Weights of a small image classifier.
Model: arch efficientnet_v2, depths [2, 4, 2], widths [40, 80, 160].
Training: muon at rate 0.0018, 29600 steps, held-out accuracy 100%.
Data: trained on scattered letters and digits in many colours, 195000 training examples, 9.7 epochs.
Rows from block 3 of a small image classifier, named by matrix and row number. Rows with one number belong to one channel. Each number is 128 + 24 x the weight over its row's rms, rounded and kept within 0 to 255. All counts start at 0.
After each channel's rows are labels from the 100 images, of 14976, where the channel reaches its highest value: "responds to" is what is common among them; "place" is the part of the image that holds the peak. Only what is clearly more common there than usual is listed. The data: scattered letters and digits in many colours.
# convs0: expand 5x5 conv (model.blocks.3.convs.0.weight, 480x80x5x5, each kernel summed), inputs 0-79
# convs1: project pointwise conv (model.blocks.3.convs.1.weight, 80x480x1x1, transposed), outputs 0-79

convs0.387 [111 118 128 154  76 165 166 151 117 117  97 117 112 145 149  91 114 121 116 117 135 108 117 115 125 132  99 117 149 137 153  95 139 188 143 113 123 126 119 159 140 101 160 123 143  92 140 142 110 164 158 170 104 154  97 119 107 184 117 132 103 155 153 121 124 140 126  96 163  77 144 107  97 154 108 134 101 120 100 124]
convs1.387 [180 111 148 124 153 164 103 121 110 143 155 153 107 133 105 144 129 135 128 148 102 141 116 113  94 124 119 131 145 108  87  95 147  64 107 141 123 128 107 104 155 118  84 140 104  98 103 112 114  88 124 140 184 104 165 113 125 118 112 129 150 113 101 143 148 111 117 144 149 150 128 169 122  94 165 144  94 152 120 169]
responds to: count: two
place: top centre

convs0.223 [ 60 125 136  85 142  95 146 128 109 124 171 170  93 142  99 151 110 142 120  95 151 122 139 159 140 113  60 144 131 119 123 142 125 149 134 141 122 145 130 130 126 115 110 190 137 133 120 161  71 163 137 149 160 157 124 108 106 129 139 129 134 122 119 113 130 158  68 122 128 122 108 127 173 138 117 142 134 120 125 124]
convs1.223 [179  92 123 135 134 126 131 120 164 125 130 131 149 133 153  93 125 104 152 168 138 109 141 109 118 130 179 108 143 121 121 170 118 111 105 145 119  79 135  99 146 152 144 112 144 110 139 114 146 117 111 131 113 163  91 106 171 145 138 147 100 133  55  93 127  85 109 129 122 175 160 158 120 102 128 123 135 153 123 104]
responds to: the character M
place: top right

convs0.7 [ 94 174 100 158 150 121 161 172 153  88 136 117 144 113 125 167  79 117 117 113  88 156 116 139  79 141 126 101 136 142 108 119 149 111 140 127 139 136 133 150 174 151  86 167 130 169 127 139  99 138 135 116 142 125 144 144 111 142 150 110 131 130 140  69 140 130 123  92  85 146 123 101 152 115 120 124 142 133 125  80]
convs1.7 [143 120 118  85 130 107 139 125 125 152  85 138 152 142 124 115 140 140 110 166 108 131 153 179 118  99 160 143 119 152 172 102 146 132 147 163 147 118 141 115 153 131 113 106  79  99 112  99 120 120 151 121  85 130 143 127 150 104 118 138 141 115 163 122 120 147 143 113  68  93 117  91 145 146 135 155  95 162 170  84]
responds to: count: one
place: bottom left; bottom centre

convs0.82 [197  92 153  84 143 109 154 160 102 135 168 126  75 133 105 117 171 124 135 125 124 128 139  84 148 118 132 142 119 128 125 130 157 127 119 140 119 143 126 144 122 125 130 124  77 150 147  85 150 128 117  76 140 137 106 138 136 115 120 135 168 127 165 161  84 131 105  98 173 125 128 112 140 131 110 154 116 162 101 141]
convs1.82 [104 150 117 145 160 153 158 124 131 134 118 139 157 155 153 147 106 119 126 138 144 134 100 134 119 143 141 164  85 114 140 148  85  69 148 157  73 123 137 179 155 154 145 119 131 132  79 138 102 108 157 123 113 133 105 125 135 157 139  92  82 129 135 107 138 127 161 134 120  84 153 144 141 140 133 115 117  82 122  83]
responds to: black
place: middle left

convs0.287 [138 131 134 139 134 118 149 174 171 147 106  89 117 108 140 166 131 121 108 151 115 168 121 187 103 181 118 127 138 144  86 145 141 165 162 139 126 110  97 122 164 121 123 101 122 129  74 136 136 134 108 121 112 110 137  96  97 154 143 147 162 102 102 109  87 136 132 121  79 133 135 105 126 148 166 106 109 118 104 136]
convs1.287 [156 148  65 144 136 110 140  26 107 127 114 162 143 149 104 139 150 126 130 108 142 124 108 123 116 144 162 111 153 143 169  91 149 118 103 124 136 159 140 140  81 145 102 139 156 136 135 131 129 103 145 182  99 124 150  99 170 104 112 137 158 118 133 150 134 124 129 115 147  98 148 123 127 122 124 130 137 133 144 136]
responds to: count: one; count: two
place: middle right

convs0.423 [107 133 113 117 126 126  72 110 132 148 132 113 127 195 122 107 137 138 135 121 164 120 105 152 142 128 119 149 133 115 118 155 128 111 151 142  84 126 105 150  93  67 178 131 124 166  96 147 173 109 134 126 113 126 148 152 152 147 116 138  88 146 114 119 119 117  97 137 109 130 120  98 108 144 191 153 103 157  96 127]
convs1.423 [121 124 134 148 181 146 149 105 137 150 129 136 159  66 148 157 159 138 152 106  78 166 128  82 106  95 159 120 118 112 143 106 109 156 147 155 147  94 141  73 130 100 139  97 137 125 133 128 117 128  93 103 132 106  93 131 133 113 165 147 118 163 117 106 104 112 132 114 135 122 105 152 142 157 107 129 165 146 142 155]
responds to: yellow
place: top right

convs0.392 [152 129 152 128 142 135 122  87 128 121 102 132 120 142 126 127 105 106 165 135 140 123 130 172 137 132 121 133 141 157 105 124 109 122 124 134 115 143 146 129 107 125 119 105  82 133 164 108 172  92 141  99 171 140 121  97 169 129 126 128  67 157 148 194  95 122 123 108 144 135 106  98 116 145 152 114 112 148 161  56]
convs1.392 [124 115 115 140  91 138 124 112 143 148 165 134 156 141 162  87 171 151 115 124 119 122 104  90 109 160 101 127 121 106 106  74 118  92 151 152 125 135 150 166 158 122 172 103 113 122 141  89 111 138 150 106 110 127 126 139  63 112 147 126 162 132 150 114 175 136 101 109 168 127 132 162 148 132 118 145 141 148 100 152]
responds to: count: six; the character 4
place: bottom left; top left

convs0.471 [ 99 136 107 115 166  97 104  85 123 125 132 121 113 147 128 184 158  96  96 112 113 102 134 159 106 175 201 134 138 113 146  94 122  80 119 111 112 140 153  95 135 122 131 162 137 152 140 126 173 148 137  77 117 140 133 128 130 142 115 128 120 130 121 133 114 127 171 162 143 136 156 122 116 126 103 153 133 123 159  91]
convs1.471 [127  98 158 117 138 133 164 112 147 138 132 148 121 114 143 140 108 123 155 131 146 161 142 111 112 130  84 113 153 141 135 132 127 160  67 147 177 124 127 129 117 109 124 138 138 151 168  84 124  70 118 152 167  57 122 142 131 160 144 106 111 127 135 145 153 125  84 146 117 123 129 115 136 125 107  89  83  97 156 115]
responds to: count: one
place: bottom left

convs0.235 [ 93 111 125 100 147 161 117  80 158 131 120 119 120 145 102  92  74 149 108 167 145 115 124 145 175 124 108 131  87 142 163 147 131 143 139  96 101 155 120 158  93 129 121 131 142 137  81 149  64 104 107 141 137 148 153 128 131 140 150 151 139  95 111 127 144 143 133 101 109 167 104  90 136 142 155 112 119 124 153 143]
convs1.235 [147 125 186 107 155 124 125 140  89 153  84 120 125 102 115 154  93 145 141 103 123 143 107 116 134 126 132 133 155 111 127 146 139 140  63 113 136 119 136 132 106 107 114 125 114 136 142 113 123 124 152 152 130 147  81 186 174 161  94 163  96 115  92 133 100 153 130 126 144 116 115 167 164 141 124  77 136 118 143 159]
responds to: count: six; the character 7
place: top left

convs0.48 [124 122 130  98 139 121 182  65 162 132 154 117 107 109 125 105 122 129 125 117  90 174 147 150 142 161 107 121 117 128 114 153 118 139 101 138  93 161 153 124 118 169 105 116 125 159 158 128 125  63 135 114 152 114 102 134 127 105 164 119 114 108 172 142 141  88 103 132 148 156  92 102 163 115 167 122 130 123 119 126]
convs1.48 [130 114 164 132 164 126 111 152 104 104 161 139 129 111 122 158 123 123 132 145 113 115 104 101  73 176 133 141  71 112 195 137 148 143 166 144 149 112 128 154 140 134 111 134 139 127 155 162 132 156 114 120 122 160 129 127 108 158 127 130 132 138  56 102 113  99 112 138 123 123 136 135  80 122  92 123 167 131 131 105]
responds to: black
place: bottom left

convs0.373 [136 118 114 115 151  94  59 127 111 121 119 147 133 171  78 164 118 121 130 119 135 127 165 113 166 122 166 129 139 147 115 108 137 111 179 113 164 113 112 157 117 113 175 109 143 152 139 146  93 103 108 160 131 127 142 105 160 111 103 134 100 123 140 155 139  86 146 107  99 105 147 155 122  87  99 125 118 156 152 121]
convs1.373 [128 125 134 156 110 124 146 147 149  88 122 146 146 148  96 145 126 126 111 159 146 160 122 122 140 140  93 133 159 164  90 180 130 104 115 125  94 135 174  95 122 143 145 149  93  89 127 101 112 166 116 137 116 139 122 111  86 136 118 124 137  77 148 140 129 190 131 136 103 139  92  92 112 133 164  88 106 111 148 128]
responds to: count: one
place: top centre; top left

convs0.152 [105 106 165 137 141 103 153 107  99 118 160 127 119 167 114 144 120 147 105 124 110 114 147 123 148  99 167 118 179 121 136  90 149 154 141 140 142 142 131 148 121 124 170 156 118  96 144 162 139 144 110 140 118  91 141 109 169 180 150 114  87 142 111 119 132 153 120  82  94 168  98 119 124  98  95  84 112 108 127 134]
convs1.152 [123 198 101 128 120 157 118 190 156 153 119 119 160 126 108 164 110 114 145 140 137 107 101 129  97 113 127 123 117 133 139 121 111  79 142 112 113 120 124 113 140  83 178  90 142 145 130 150 112 133 116 146 104  96 114 109 118 145 122 142 172 109 145 112 130  92 151 155 150  69 125 120 130 166 143 134 148 142  88 130]
responds to: count: one
place: bottom left

convs0.250 [139 145 157 128 129 129 172 142 101 116 164 143 145 127 108  95 109 105 146 104 127 120 130 133 134 120 115  81 135 138 119  96 155 156 172 169 112 129 123 150 139 136 108 147  62 115 113 152 170 135 141 157 128 131 145 105  88 175  99 120 123 148 134 117 106 162 122 146 122 132  95  75 141 172 106 127  77 126 108 116]
convs1.250 [146 132 119 161  96 144 108 128 172 145 100 125 107 102 151 111 152 139 130 136 178 115  82  95 107 130 160 135 192 127 167 135 104 117 124 132 162 127 134 127 135 118 106 104 175 117 114 130  97  80  92 143 127 105 116 155 121  77 123 126 130 127 106 128 172 115 136 109  93 112 161 162 116 133 149 149 156 108 106 128]
responds to: count: two
place: top left; middle left

convs0.125 [124 122 118 144 120 149 209 142 122 112 132 151  83 105 150 129 105 108 114 107 120 133 104 138 102 127 120 117 145  98 134 122 122 144 170 125 162 111 141 134 162 104 125 144 139 121  76 160 159 169 111 167  87 158 109  80 134 136 123 135 163 144 117 107 178 129 135 110 115 139 149 121 124  72 110 132 131  97 146 119]
convs1.125 [115 161 131 115 115 120 119 131 135 138 135 170 150 148 130 146 127 114 155 123 121 121 134  92 106 146 147 171 110 162 115 111 121  91 100 112 103 112 148  98 175 133 185 138 115 126 161 104 104 151  81 156 118 109 116 151 151  82 133 134 104 144 144 115 136  88 139 183 126 143 118 168 122 134 118 128  76 104 101  90]
responds to: count: one
place: top left

convs0.176 [ 83 136  78 126 115 126 134 141 141 149 109  61 204 162 148 145 102 125 138  91 138 132 123 151 129 156 121 164 119 125  82 148 159 127 139 102 102 135 121 134  77 125 128 152 133 131  89 134 127  94 125  87 129 118 158 126 140 136 143 131  97 126 100 129 142 138 161 139  87 151 120 114  94 142 148 156 140 145 135 125]
convs1.176 [189 125 147 122 143 176 151  87  97  96 164 134 141  88 136 104 121 116 159 134 121 140 139 111 146 115 114 122 110 145 111 121 128 132 147 158 132 120 185 117 198 132  75 121 109 116 119  98  92 141  77 109 119 142  97 144 126 133 130 136 180 123 137 130 130 122 109 123 117 135 135 142 143  86 140  93 149 138 138 144]
responds to: count: two; count: one
place: top left

convs0.179 [109 125 131 104 128  70 112 147 112 151 142 118 152 155 147 159 151 127 103 155 148 119 159 134  96 196 178 125 127 120 113  97 103 137 162 141 120 142 141  74  98 155 157 107 154 156 156  95 122 154 115 128 121 165 111 112 121 124 153 120 106  81 117 125 149 135 135 126  98 116 156 102 130 117 111 110 116 179 122 119]
convs1.179 [137 139 127 152 139 155 175 131 125  98  93 140 122 133  81 115  83 131 141 108 105 157 139 128 177 138 131 160 124 149 130 126 163 124 127 116 160 129 114 153 166 101 102 114  91 110  99 144  84  98 118 163 146  99 116 119 138 126  82 102 131 117 140 140 113 175 146 133 119 174 141 109 114 150 151 150 118 118 191 111]
responds to: count: one
place: bottom right; middle left